A small contrastive image-text model, trained from scratch: 48-pixel images, 2.4 epochs.
Rows from block 8 of the image encoder, named by matrix and row number. Each number is 500 + 25 x the weight over its row's rms, rounded and kept within 0 to 999. All counts start at 0. Numbers have three digits each. After the name is the row's rms in percent of the matrix's.
# k: attention key (encoder.blocks.8.attn.k.weight, 384x384), inputs 231-307
k.212 098:474468538507430510497464511489494539520530470493502508500552490514479511466528465475502507495508478488509508493528508467467493497515482507492528461516526493536496456476466488471568483540496554518550538466487443548508484469508503516
k.213 102:553493480515503490512504557482505497526507499539516507493520489478491474500422505498457479497492505490463488518490475497519529492474519528496522522500492502496505476512502526506469482477521474481471466504553480494540471508468451495
k.214 133:529526461529510517530510479518480531510504486522527506442509482482452494534475487499478513485508492501471495479519463479490485494518521544510481468528470484516487473537568514518549515493509548514440477499490511465501473499492488455
k.215 102:514489459500492501488487520503493450487490519504527516451480464480459506527465477493502496488519509500464484511518466508486502497489533510469493483501490469485481483518555538523500487453491512487465430479467525474515542524510530449
k.216 119:502483565501469509494490467493544523488514500481492473547516492494505494474524451510531471509519489510525507525489524499546521456484491481539568508514511474489529531482488468451489492533505498518539519479523485523492520504482546528
k.217 110:501521425535478494555480504532455550530537505501482501495497442482487516502477457493519478488502498513445545485536486458509499491478461534500482479512508488492462492571531565499539501489473544521495495483464455491517488523495482505
k.218 099:527526478524512489469492480447423489495486493511465530496447519489506516514484523537490493517457481483513450488518512498527543515458541519486491508499461541474533535529489479501483476488491527491458466459501520457522458489464461507
k.219 108:495525520496513532463492520482516482497485505496507503522521548523500511499521549498483471483498523501505457521475480539546540564519520523471496559491522520507525509477502439529444549537501430484530500528494484513517489481476517483
k.220 099:503483515499504488447474495495481510505459485489505507510523501534484491511510502517504489488492482467475522480517449501508458490487558550482523541511520521527503515480492516513455474503472494492473522547531447506514486472539469501
k.221 091:427503489474489473540533526519474481526496510530485516484514522493516457490479516472501546510478479506552524569521470522513507501527492478528480463471518486543527476544530489532538563427555540537480561514469473518492487497502459503
k.222 091:470534533459507447511507549490520517486551529480502465518513486516502483505483463489492486478548531527497521542470501476475501512538516503528513508489468498532505470443484483549512525488508496522464523506479527485512504531463445502
k.223 111:502495515482498465447483478522520481479520513492511498527496527505516521494511508456528513533554489494548484502471534515573498494483521496519529540509496508447496504450480470494464487499509435478529537503495570506486495468513540490
k.224 091:526506502496487537504470491507482472531502518534486507455434493541478470549510496491521467501493499510514491424509455530501463505481490516480514506505485537488538504552489503487495510486466498492489546538540514488490466456503505480
k.225 088:498498479481546525491531500465459510478510499497523520520546509482481493461540500489531497505472498494522510487522524512484512500484505516543437501549439517445484492520509490487546520469503508481518489523479461530461473478474521461
k.226 090:492491482451476531537445492474512526458489481506503535497449478500505522534516505486519497521502531484496535446478526535491495524565449505450544492510561506518504478473513484475469497479476472449461465515461527491519577496528454509
k.227 101:483468534523508501467528468531540502529492505512520531522501531465503431469496544501521516537509490472524462531504541521508457527499524514505492486516481489499533508486502459489489504489523488464517508493465450455505453478502512511
k.228 087:510488558510511501514521497468545512527491508526479509494557478505525475505525479492478508544500486466495519440489455470505492455499552524547434464503454479472558534510506465495469510454518510505475477494537485491483532486508519478
k.229 089:471508541511527539512517531477497482480503501493504497505458491547474536511500511509496507519482532499520500503498563520472506531488508534513494523515500476503551476493486508457553470511535507504474502515459529502479441443500453496
k.230 093:483477432492497508520466481512504526524521499501480519437460447485526527533483476486498502502485481496499512499520513466505512463480452468511466474505496527532478474491515481501489471518470536494480451495502503467477517534543483517
k.231 095:512548491484510535539489480497479522453481460486523510497462534520471485486518490501476502522462480490489500484536473494450488467496495517524489505522461486567495516507497512464506521499477566516501494508514483512474489494538514541
k.232 095:495513478501492500483491509539516536481503509465535507520511453497532515492492515501498536520513538541483475482538491509521488482469481517508514517482524453472499499476500526513489466499492481478504510515510479539501517497447496519
k.233 118:488488536522484498450507536526538478488476493523492466550477503505520498472513502508467507502489510495523527492488510527534511541517509505512519522470529463507502556478491466483511544527488469499499486514464543513520499500504482500
k.234 104:488512516529484496449502500459525474520505529447501507533466535476546530535540483529525458474489516530540489481481511473548498538496479471499479506477546496506497527458509529491498483497478520477461501496489512478520503539464474501
k.235 103:532479485530536532503488458511512552512471480515488510490545513508496499490468478516501471507488478515513487553512513468478494495547537529500441483520502499537519492524507460503519500467497535484540506502531518495471480521498489499
k.236 097:507530494511537484477517490485515489502456512492556491512552516522482501499516533484509520515498492465524479502488481563482506482484538487493530534503482493549493496488496513480506482477496487499528547481509564475530496493481517500
k.237 097:471470491470491515495485519490514491504498463456487514488464525472470500514503479519446467453522532502505483535547510490503535530514438502458499476519539518508493490532508484487510465536488491484473521557485517487512510518473476492
k.238 105:499479505492501513488480496491497517512530494512519501505525522488451471520519544485535516471494463489491507491490502528474479481492524478490501507472451526507525482527481514561480517504478519480498532522515466488479502486535520505
k.239 085:536492483523551502536508513480488492473472511543468511486515505491504548517460476491485473508505493477480489496489513483529484491531492483495498493554475496496515517517500457495465459519518479528479546461463496499499561478506502519
k.240 098:497447508509493510508535530472482471480464490463488451478521462459495486446446519532496546491488509507489462518504477496487509551503532494512518462473505517507523519471482479568452491496504529503512472471523503487520510518474546456
k.241 097:474526505497553472553506483488521500509508519517494521466512526529454492528486499521540512510512483522514461502508480545515511541534518527524541489499479538532535514491515469460483539483489490491471495508509521479521503498532498468
k.242 109:524497521483488464451499509466504468533549529475499449475518502486559507458476482475513480489513502469496445506510517454497516537488488454485529491499528499449487509557474489462482510481513444510471509549529452466504469500481461543
k.243 111:483535470503495484517475488485513478486451503495501526533506471490459509540501505497495519490484557498520520522528527506478483489491501513502508478509474530524471492498508549531473487456495522480515508489498485506498533516517522486
k.244 090:497537563516515476489522481497506460512492493499474513482511514528519533478526496475471510456486513458524493531436487488516471458514504478480493524492540505487502526527507492487492489473524472473539487528568501539498524514473499488
k.245 113:521505513549487506514495480515481485497499474496515498531518496483520480502472483502483498516478517469512489492484537493496508516512485479518496489499514530459485499507503526503492497587459534526490487487505516500487570510467470500
k.246 112:475487508501529506493508496533541494512483523534498547469506546535513511532498553495545505540487486497501470522504475556493502480484529551475461550501497524487516502506483478506512499448540510478527539507488468485495506474565511454
k.247 105:508526491462516486497498498496481468505488502505491473465513481490478476478492510520494515481509502516498522529501527524508504489496499519530508470488466508525519456509510525538517514482506547533477477511462480478492457502491465425
k.248 101:520491563517493483483486486459513479537462497477490464484508533516518462471464488555473510515465458467540489470501461499512474510531535485523473519517499463482497513480514500477541510556483482517557525525492496485506521470467500510
k.249 086:536487500492486501470449534475477505461471526477462502516516517509521527531534456489515427499493504526485495456497504487478528509479510524460508511490512517503472513536535491500477484506497523459502496458541509484505535538487504499
k.250 104:479493446457544504528503509512502462471487494479496519506502498491537519503469498493467556483502506465457521577482497484475484476495444481517461477493519478543543454523521525525533498467503474484486468487427497505506464507532516439
k.251 105:532482475515560509488525534523523502521471504507508528474484534474471550552487543481473463514508482537511500479515482528485519529493480496475494544510461513481477530505512470485497467502534509466499495475512520454508498497531489478
k.252 093:456461480469507515511522486536487533519502499534518503474486504516541481474503494480476485489487497539494505494480563476514464523511495497518490506489453487454493508497475483509516501510522466519482528470479458507482503496516522466
k.253 096:514499476483464485507554500523502483466528500523535520519522492499518498524479482477479526487475553471481557511518512445579563476507466476520477467546493489487488490505499470482487479505494446518481513487469468561501513471489524470
k.254 098:537463528480497525474510521469511492487489476541504512528512479500445504483520507449498444512500494555492439468495512518515517549490508510451511530525519511522462515521519483510515490511490509552488564518568507523486510487481499530
k.255 092:527526531416499512519448525500503500487548488509498502512504508496505471501482533515514564505485471482523500501512537471499485479499462486483482465488504476517503474499473504471537513458534440473517474538512496504498509495465463540
k.256 095:527457465465516487488521473491502498505504536473526465492474485511451488497482498483539489501489501540484486504500504489442494487509493491510504520505481531540492462517540465475520491477530543510531528494515519482461503472523520484
k.257 095:487498511494546502485532483491495482525510502518503520502522555515460484513505478466518531499477474495480541502436499482430514461502525512492481493531440497505511451525526473523542516466493511497556503530485498538471506499497444473
k.258 103:516483476532462526517498513499516472452497496498551497489497497532513509492512495529471516461469498503491506463511559500521521566526497519484510458496518489520531466469534502502554504512470492462499459499492456518542489506495491502
k.259 100:488503454495547430526512483482476519523448461503518504452540521486458494512502522498512487539493478487499521478490480498501472480489516471502476555502487512489464496532521509536492483502474502462504493506511495485469555506504502492
k.260 099:480496520492508545486500537543536492476498516497468487511473499497508440504517484528483517472537529494484538531508531459532492524530481503504499461464518504513519494519475525488514523562509495507509497465456511504512508532520539524
k.261 101:498528466521510503479488454507529521507489466518521497516470496511467505509530513503512536515495502461515521516470512534508495499467507526480496511503483512488459442555506510520524537484520472498483537528505521503490509458490484490
k.262 101:462497515481456486456492535454497498524502526471488522497532470513557520500501541541510502475540530542503464532537488449511489470446496463496496540511527485501478508468467495490497498502526498516467486457494525521487508505498497517
k.263 093:477503519488489476533530509543500550528508500521494504515490519553499453504526453502505473472474518484479531476420510511499522489495450475488477524531453507474510469569515490525529511501494492503539508525516515447514506477467484483
k.264 110:511505517498494550499483526533530506502490545523482468500532482466508516485481496507459512511505525503500492464513473508523498475506519451505463522513538507493496516521498486474466471507518487508509515479519523467489540547519513487
k.265 101:486503517506488520514486526491512511470482507475499515539492484517521492503506482528487523507496541502506483478536522438526523538492502517522514463513523477503526517471487504496500487520550499523539508485480487480537480483452481552
k.266 099:489497495537499492507485527516498472484533509525523523508520481523507502505492511488468494495479450550467501506496537498463548545521482503540470454513508511511535493503520477553499506502512458505462476486509505497540484498473490476
k.267 096:481495495491489521495509476542491499476541513522489466500488506480535479467513470495487527495489479513480532522514547500495507459565465476481439504502518494486492507483499489509493522479493474499536470511495528497539493483467537532
k.268 093:479498536492483536480509485545489506517462522486474492475486536486508489488523448490481512467527488493494512476536514505475509472540534525516474491510508517495490531501499473507539496504471502490531523488424457487517490523523532514
k.269 095:498452524534528473488502512537510488530474460494467488497514519537504478493514500554535495523505503472501478511470506476530481497518565468537536483471513497501485553489471504495516509530515473509495497542449525503505480491486504527
k.270 094:463490506473510445527468512490494499428488503497481547497526506547509528512503531524499484506472474519503490548527494505469527467458496542475524509493543501509483467494513465526509511498514544551512520538514472515521496523525474521
k.271 094:557512456531524491535504531470500490520482492550480532498522487521448522505460491512536462494505491481460495454503465502479483488464550513490485502524493524479529515562496533504483519494460499528494564430531520466470501542471517490
k.272 111:516484525541461499494531512529504495497486505502513541557525483560504485472478453497495490517498526474479457485466511497491496524487496484461499480465494480495516538491506509463470523569457508539538536504505529510491539475504497533
k.273 105:488492494531500453536508493515514532494502521497531496480518508507483434512467524482514507527499503487497457527517559508462490513517536509515522527485470438510488502541504519454503460483469494494502522505503521530487505478494485511
k.274 107:465503516484489479509501493526488481484438516497532539521517524497487554484540499473510504493465485498503516512492548513500513512504495532503462505501495496490502479507501480469578529492513532496495505503460427469477518526462523487
k.275 096:521490511498529497507501512506514444526520494547500510474539534536483534528502484528491495480523505492519454469453477562484478543484523527494526545512521511527497505515545517522493474524492525528514500498513513490513496497500520510
k.276 090:501500530515522503451507472510507474549516499497476533540503511538482484515506522483516492503468542489508441470456498512484572476548506498464506493504493500490502492486528459475509516560479478506543526526499539522510504489496457494
k.277 101:487552482500492498487489499510493527480480470513493515526498438526515494525500453513509518534465515491520518512472503493488492480482492507474425453501509504476447499516474508507470547513511463489520490532503486482510536510463472544
k.278 089:525496527541508488488474503552499490482531462490497490487536520492506586503472528501483492485477536492513514487520511523539491525481471518502508516515548522448551505493506541483532469540559528543482523519504525462503476533505547451
k.279 090:491493522538523476479514516492529493507490428491509532546499511502540481492481477464457524458516514490514510524479521539473438526483519505464495471478514521528490523540465494485519485499509461541501502492498525544479518547482500509
k.280 094:495561505506480510497506540536523526497483439490518516532494481523538511494488526521482535523470485472489570522499449473485454474478478486469458490500469490485520525496509483496528499499495520537486504505515475519525496464470507490
k.281 094:489476474502593509511483506524518512533524495489499508450482500466478480506507502519469496452535524474498513511499498520485504463490520482526469541502491484514543496517488518504495462482521491494469485514477518453529491505488487449
k.282 091:508540490509468513487486533423483480497525553502497485454517501521497495501522500519456500475533529474471485488518505509519507509515489519476500490544497543489505496493507481523495531491502521486461466475527496467527483538501501478
k.283 120:489499474473489500535487451474502489487511515514501505474478515502487503531509506489507538526506467485515484473509502492474498521535533501502541507514478505502488428484485469534508488515508525444531488508519529515493465519537552506
k.284 099:481478487543484497503496532502493474471473500480508498525507433451506515494467504483479480468516547488502481523485551491538479480519474466472458480475497506503525510499498496516502496454467467536496493501471487531526528483466549522
k.285 111:464488508505463492482506477474532514497524516477559481511502504501518504455517487459529549496525506516496467523508539508519470510525491434510558510491489474515499510487471501467507502535497525480490509474461519543506497525507493523
k.286 097:519506499521529516494516523512487526480473468495451513472503461443517524464517505517446465465464506492469558506542493481513469473498474505482423491524518520494495486477509516498508540466500491513450473486470504476537505494511501479
k.287 106:489478454498526492524513501487534499462502504503504528451485471452528506524444514499473481490516506514487486508513459502528528516502526514498517506536486529536492497500516496534469467475543506513493503491484496499491502528542557465
k.288 099:509492500488488455494493517443540504532525497509510455491527498493528542522504516500506502492481482537435465527509510478486516475476491509535490477495516463514495526519546538501516462524540521497446489498488465474493503493484464508
k.289 109:461510463462512472505442538494499459504488497544545539522510483505502505476527489493469513470506518508511517516482483516517504542503476538483493455515466505497468449469478496462490483533498507491483513522499474509465442511509464487
k.290 102:523527479500537531507519506489525521443494517504458469467501499523486537517483487503509464484494479515505483458529499487541538466511519492550508516553552501507500526514497505506483476503552490520483499462508495494542526494485491529
k.291 088:503466551532487489510521514475440470455463480517487525482455538491502451477495500446500517494492475491486460494467491496490505514474469536509474500529467490489498503529519498523503525530433528534520487502541502481468504447488514472
k.292 092:508503485476485451512540509487491530492508520522490468485465511510482517513456421475547485479466464530457516504465469448499545483520523510517540501492498475514482483462478544533554506515523530535490498467514476452535489517527484541
k.293 093:498541513489500475450459485537463496506475511493508518471489505495524477505523490492514514493473510490486484482480528501473435539501521498516492546503434480475534506512531492534544547512452473459495470530491481524466433469497550461
k.294 091:492497456493514478496553493491568507490493511490515471509520499544490524528500526514539517479480456499475469508526508553510498497501499466521510521477512477492490493524409485470510492521526527518539525477503552543544526517523493503
k.295 090:518485530510491503547529503469462514500500528499452529538528471474510537525484493491487499532499503503506479467580493470497477466519439518516527474505529484546490491469502477525517502487490500557466484461478463513490480512496528531
k.296 097:498502519495506514534419466483488497482495505499511509499467508528475456478477519508505511575518488512507479488442491501480556489474499501479504465498482464472508489528528514520512545440546503468526464531497513474494463480512462469
k.297 105:496470513459500511536472531511527508487510479498488470474510487492501475487477474501475550514506503472496543498504497504467501532510503492511460446493468471515498441486508515441526515485551517483510487476468473535498499510516521512
k.298 101:502533516480497505519479508469488541514495499485484491469510451471477547504483484478493477502506542489497482518494473508455497479481481482525517487493482490476477509474504573456542505478495506533480522493488490508519553505528500543
k.299 101:488504527571491529484537518478495444499449546542498495503492529550486510550501521496493447498501483540503451484478453505530530532489522494502491509522482505473534518495508497530487529573492513469494506513545566488476504486453501482
k.300 101:522489488496481493471539509531515496479527490455472498516531487494535534462493469496499510545520507543513516511520504507498460475531508461514491500528496472462494525492459511471467447477520498515529499468496517508511513527476536480
k.301 105:506491508535537487463503523529473478477482507443486510465511491513535507497505498501485489494479517500491487483500486508539486508541477532490488500526488483469518535453479502507491497514471445489508517497508500510492516484504534495
k.302 102:516495475523526513517494481493475504497481496485536501490467512527547440535515501474523494513520502486485482510511508537480488519478516505501486491472470508487572486537507505577455561460504499450476498518472558529517505443460529469
k.303 109:489495464486500476505499504524468540484479486462517523520534472527496526477465560540459489506475525508491510503515531541506483535505444516483526486521496501525516500514499506494544506474499508465461461516434473487484467476516485506
k.304 106:492480487522448481463544506542522500533496493534492529484553542535501470489521546546514538505494494544562460532500512513494494461521493551460546504464544482478498508505497495475493507507502520498511517525479516512492513520502449504
k.305 109:477471494481469494522551478553521509545496512497475494471498470515495491511512464505518497515518494504505540529509430499472508484492498502461478495481519487495506544499475495462483497515503514494489449465499489515494526490469522515
k.306 099:502509467512517500562493475484474535515515509475503504447445532498489467544495537486505528516531506494511491502527519487450478496480478469480483487515449476522491459517509457479503479474515508487468474515507453534481491529492557444
k.307 112:524488506508488507489488494386486490512461513511514493559514519478487542522520507478531486515499509486497476487509557471537543557499475508477526530510576488465489469495495514520560543528553482478504517508518477471507489499533504460
k.308 108:499494465512510510496458504482497508503489517485559511541490549505478491520521507463510516525508485496505527506469541521518509546483499520510480523493471510477484489472476489496551532474512517503503531517522534520453471506518504468
k.309 109:459484497513472518520524480544530463493521498461446540497525480475489449496490464522503475514523488473502516536526482535490487462469509503469498494467474509507492508528506512474459474481484528465512466465505495520514510468458502520
k.310 118:505499532502495487481502534458560505455469511540497502499515522488519544506560517466491516478473519511494459491495538470544517531487491500535536519525542508487516505484488513496552529488534512504483522506532468491485516520496490524
k.311 099:579529532499490498489528502473518531469468504441503457518474477474493497510516489455529497443486543500436509481508530494527507528521533490495471483487498518491495539457549502562493533531489516507480505490481507509523506547499535455
k.312 106:466468502470433457475491504510531501550496446537485480548520505513531530476475501521501447516495474519509475527536491485534500509509493478493528533481516523486515527507449525446516494503510520504523514475486502511485517503511463568
k.313 101:541550482488483495483486512463501535493511523512487525488525449484502533510474497494529491469544500546520490448479496433483522555507527490522462484493514474481503483508495469470498456513478463517502528496511475503513521507483542512
k.314 096:552530458497510482479480506511468528495499488519498512480502507476458476515489484498462499506450515508471510524493500466492486476539496434516446492477498544508494532539497481536424524489463465492510429469530506484530549512464514503
k.315 105:482517527468490515484523506563545513505498502506460494478520500494508505474509490536475492533508469494487526552548485506480482455515510493468483491510493485509471543492470504465527509491492483478508514470461493514498523484468453481
k.316 106:518497483489529545512477469503480495505485482469521502500478542466509520526481489509493491499487518443446500496518483530448501471511545499473481492484458471532480481518497506532446448474478483465509501455522507518475499500520525463
k.317 107:493491490532500470496491496568535492515503466466485511493507482499497482506507482506517516498512548485489472526532502496499500480491521469488491472514512478503542539502481515503428475520461491478487523475511523524503513454485500535
k.318 108:479519493502460471469474440495495503502548476496526529519492492513484466491540499494513496494514508472510508470480520488543503535495492524502515496500483506466506450494480511476537526472527509487510531512460510489483473514484474482
k.319 097:535491514480549460519524480500476519519514465487519500470531519502520484482510512453490512506519471449460547530474469517472497449493523496478475483493492507526485487502480480501488508458543521478483530464523480519468502491513495449
k.320 109:444486503493522511452500484504501461476498479459516487545500544533537464520518501463497521483508527456516498509517521514475479501497495502513503500503465505502466463527491492465548550521466494518549530514437496467483496525542474508
k.321 087:500449518470459501498460459504506463533487464508501471468488481495475527529496539486575464514525523497462532537479458528474513485477484484495506470462503489492499493474539497493526505467492515503487485488509510489497508529528522515
k.322 101:491477460488513501474468528479468526522521500520536530439490483528480499497517510505516496502551501544473505513527508509458475490453524506530503537488530504504525496509512512501505496474515524501467502497517478487439466512483505499
k.323 104:460511490476524511518501551514481471443448514505522505518486477514505538474506501463476531528505495556542496545497524526495494495473468496502507528494516496506468495490467493482537510527540506469540503499456486493493492502570475504
k.324 099:535437526504496511478512521500551471539494532495484494511543529484533537476495521446464458461485453464495569482513494507549507456520476491482504505565528501487511519517475485478497487502513512497489535516548509501530546493486524504
k.325 095:485519491477497508474518509533508497485519484492505517465451469500520501552526463487524444514536493494471490481503529506479469478519510507474509501449458497525492504475490500484514520496527509503520502521503476533494539511496498495
k.326 092:505547495484484518497520496474522472542516467528460472469527505483501535528480521494465530550512454498487502477466452478490498469502508481511531478506496470476502493525521485552480458507498516468496499527523497531501499501494496494
k.327 090:443512472511483471499494507485444495473495510480526513515536532454528483498448488466491559499504495485499578464491519499479507508527538463502498499482466488500498450480456481535501507506470443479504491492490516521480500485441478528
k.328 099:489479542514477513499488523503530515502544506511506498505498498453492558489497498540493519529489466466506520523534502508492478472465497442477512499504495484552504524496529516479491499465519501511520510470512501496514538511492522495
k.329 090:436551508493519507486512485535511465519480495545491519525502495478535474460524513468481533482472506506531507488472540494543508506503510489508510491541522476460487543484444484491509517546508468526491513539491523509541493459482439490
k.330 100:546499499530498502501540493573506465503511495498503462485505451535484493481531508537530473525512508488491533497501495496446498441524455491512492454512513519515483552464485475521503477503489494535521475503503531518488514528481490481
k.331 101:509512506522495512540525491523501498554467456501515537473486508505465423532510516499498495526505520478488499503478503566461508475510529500491483487467491484522470497498520526496513525470471512494478460530465519514522478508512517502
k.332 105:610511510525488535513498501465476507507512502538529492483550491494496524518470490495490467473501507517488457460484477504497543510479530505484468518517503504477510512487503494498459499543452484492534489480514497448530526530491483495
k.333 091:549551474455491480506508438494503500499489495479479490485483477448528521454514535522546481487464505501495424504561514437521530511512529461537481506468545501517480535430528504517478528523527468476474488482519518452505498516506526480
k.334 098:495491464511552519491491520489500478497490494438521532537519546489470550511522511519485517470503443534494471461483512493559503527462498545477511509541534529478512477493491520513505560513445510514519498509513479487492486508468510471
k.335 096:477488512501487522470502464500468479471541486501528489463552505506494482538491466478504470525475486481508473479485516479461479548511475516492504480511459486427498476548502478511463477507464480526511517498518505444499494502504509512
k.336 101:522480483429533505550526459518467514506490485507479462465490504504504531488487520469499517511462474441517508543519480464532501462503493483488454513511512491484506495487500501514456505516471494502470492499486476531529513474477534513
k.337 084:562452490497560565527492486482452518496515478488468530485458506450528485490486507499499508491460480537489534478540514500517501526527534513524440527510529531548511463509529516524525484529514528506518490501487484498478479508491516503
k.338 097:499477508487487493510502492525515535513525475474499502529510489512495505486549505517482530498532498509471522494491472443503488541505497501519508513510477488501486501476482509446540482556451478495502523505485507504493526477482482528
k.339 098:469497467470496485478523508517518454492499474469521530511494537497482504515527513501477485500505523465518478534461510513540497501518489499532552517491530498477474528496467485488525474520498460482504480505511532557515504532490577498
k.340 112:535506518533457525522497496470522543507507478527513491565565500509474517469480486534528502483505502518519500497467497468517502512504474498479527498497510525509511515489537549482530477562505504561553498514521524508521512506493491593
k.341 100:490519520493513480475508485477469507486518513514509491460465519506494484509481505470538543503527526495507467480517485510487533515463546458492525593514500488515474478506475499531471495508495508484541489487513550493528485510505559494
k.342 087:461524470481491513512528473511505496511532503511503507502479516528497508515490501491534498489475503452516499525495517468475490488489502506512494508488478447543520522469476477455497527438535500518505485499446514515499498480451469449
k.343 092:513521467516493483492511534497461505410463536473500537492430470481520489522487516492504498477508523500489496496550524544493437532515480488493502489482464557511499487501535488529534490526533494494496485538498491506498474499503491505
k.344 105:474505509487463497478489504494477500540468491521542498480514531516489490501515498490535514490548538501486524469475496510490464514444501505536528509497493522533478472506497534555535504466515535509519488507466497487504496501515484508
k.345 100:530504492480499473504474466504509505510478475472496487542503502497504490474484506505499528508457501492488493505537537480486467496505486471492504515489547505520494534471493463532510505517476460513555499489478518480483486533492544521
k.346 095:504523458509471480471489488454514480501540495536513473487504505467467505526513483541521466512500465495464513547521504493479497504502486519517542500500492467497457454508505522535499497485481541493513509490539506461477474513480511472
k.347 106:488506454469516499479535486497497461506506502490517499485539500455541498500481510505482491495527503474513502530523500523537464480525531475487496510512497497481541521508508462496482499483491435506491488484540514473481529500515524438
k.348 093:464503456511531544507467528488511486505506480458521517474497488503458480459498505542527490492480496525461525484504510498486464521498494522490481487500478499511504470549522521473547554540537509490505517513512479480504503533518506509
k.349 099:522510488511521529420505491528521487531543489526465469509545497475479522487516478509495516515532490528484503500453518526495483486481509517484532518477544498508514566531494541537498474498533487501490449488556500525519553494493502526
k.350 100:512498500460511469510490534453509535541472504490510556493501519484491515501506482517516509526503477533480543486471459492503511523460505525514491521466469464528486434516527511494539525511513539520465507536505495441525489470473474519
k.351 091:492540481487527479499476505458499472514513504467494496485495516472523502528529495498486508507492491569518515538476515512505505488513426477470487454509490482497512498526497494487512509432545489532448507502502461465525513458495474445
k.352 099:483487452502499495483488542504508531523494529502520472525509490484558488490491489515507485486477537464482479461480493534535507466514476514438487536515496493496482499490521523487497501520501492483480518498510484523537507515503477495
k.353 097:526458523499525511500499513495507516501524495531467525493487511492495489507505490525480526470517521478439501472508507519512503477492478504496521488507470512500488505508531532508467478534476495511467528531434481493487488499525544487
k.354 091:494463515472490513515533503482532507516525493493502495551477533464447473506486515528451510524471524495462501486548499538477462503488496496498499511521497485588474472482480522529529524501541553524468442489468454499498516473530488485
k.355 098:522529509524528476508462537483544465512531512516474539559502507480492504475532545517518470479508525486518492468504488485534561507534478493498499496519538528458546512487509484555452542520537467506504536511518456491552455536519509481
k.356 099:480469507485501492486480493471510523575527479505488496473496511528506473487503462543510531502479493498459532521488473539489470519502512548545520481460455485544476456482510484538530511465475503500450535517477489512480481478546510498
k.357 086:456507477481520528511507528506487505505500534481524507500503467516484484504486511497516535489524478518530475508486491546536441493521500500513470459493482515499441491530486480479466491464518482505439457485524489508493499525510450473
k.358 111:522513493487467488520498475510488521523523494525520448490494494509454509518465516528531516534470511494459505491516486509482442449558493490515500509455502494526488525519476476497528500493449482554507472493476512518527505497490515495
k.359 094:517500506460480490548503444539505498500495459481455537552525507505527498472474494514491488549494465527503526499512511515507505514517486493515493475487520518492493511536489505471512499502478447474524494489529526531498540518443472521
k.360 091:530476479493496486536487481470519518482517485472522481484487455475507481503499462498490477487540506484482524511522498497491518501481482470513496537495490522452511449484532552525518481516504492486484478514522478466486516588533494480
k.361 101:497531490521493467497534505509500469489498475520510553498477517542510506471470488475517515492479519489517535504510515507504509536500486518541508506470480491498501493511472482507556509463522495502611531506480506502476465495507485521
k.362 109:505532501503496504487480465504528490497474518498485498479505535513508502470546513471536475498539484500528485508498487455558476505523528501465500534531493513431491542491466503504492499529525493476484527501532527516490467483431499494
k.363 089:480498521550465461492530478496460484479508518498500508506482534500493510528536492486479480544501487538493471486498525494503501476494521534529496534496532513517537512504515511515500488496461508478513469537523518489509483505421494530
k.364 099:486544477513528519468502500513503463500512541494476495520529507546482521494502465478522531504535512498543489515458533489539496496497510518505501510481514488486482531495507477499500507499548512485528510511501511470465467480454513528
k.365 097:485506487504490504475498563515506516499510533527448490538525485486515522525506531502499489493481476520511520448478534531517523538494501485502522519501538530460500474445522469489514532518513500494498487539526509488523531499513529512
k.366 110:535506478480508518534502492505490551538480508485471509482474504502476478536454500525515527556469471471451531532528454517475462463504522472534439454478485506563504514528540513508536505485481500533492496487478512534503494495533483473
k.367 085:522496527526472467526552514526533483484439482478492510477524485485510523509450554486561500488496511505492546489493484532462506497459462488520494504465514499534468517504481485456499492510526462500512458486493505531505506445461448506
k.368 089:471510441515465544441470444508491484536496504435500486485431528512511483526479470493508482513519476461519485476517544503511491521510480527547467539457507488478517516491471466531494493508516500488520467470471560474502484537503574506
k.369 101:472437515522495482402502503495523495514502492474508488503530478470495536472508512505488464446481494505516463499502501456541532504487520504479517531489551512519473512501551531508454458518495472498485534501554497507484531492523518495
k.370 100:520526517514503518473484505523505511477520509489543495514482482449490542532498469492487511474482520527504496465483557503585532569484472495502509488536533490473526497504515483467460525503530491498487502513489509500506475526484513516
k.371 100:509545487445525526539507471557507527482503519530495478492503504455484529521516492471532496513489456485498462512493499516457508500549517467507474499512504479521498516467467445477528526511492480455529469548496552488523524485529547539
k.372 092:492534522510483485508485488526523515500512487479510505526488502484501529536483500523509469471489529525520477500494551487554483528550470505502491532480490509477508500533505476498481510464495489532504549479501502496522488516468472485
k.373 093:503528467522497489534509472509497510486515497482459511477472521504486499518538479464511490485477481503529489471478538511485513491521544483521523477464523487412508475459469534467483476495476539454513486482470499464467500491488559526
k.374 103:487489510456502506538475465508508458528469458504477528497483475534457464487513477506524553507503524499513528513503461509491492514521509544510529485481501496546482443536511490502495518480492502486499530493467481540493494518510468478
k.375 116:449525493531473536436482525516505456524494459483484518552473521510528509486541493481512480477499521511541499501491546474509502560497474523491519498531503518478496534463466500514515482537496495501502502519521539516533486496508518473
k.376 103:531464500473493502527490494443513552507524505507471497488529503504518481461534467517467473493519518510472484470524461480519493484513506487479496526497507518548481487481539489493464467497528519537454470485538468463516534494504474512
k.377 098:500482464484492503520488506553429552491516507476516476471506482528517476514504503513497510564483528515450502510516493489469503500506508469479477462481473524507453505567522535496512503514500498503413493501519478532486483506520483485
k.378 109:508451490504537487476483506516465508511519494535527549477530497492490497460485465531486524497469476467459508515524516519483526508496517508529512467502491486561483432516534531513500521491523524536476514499456466489503505516532475464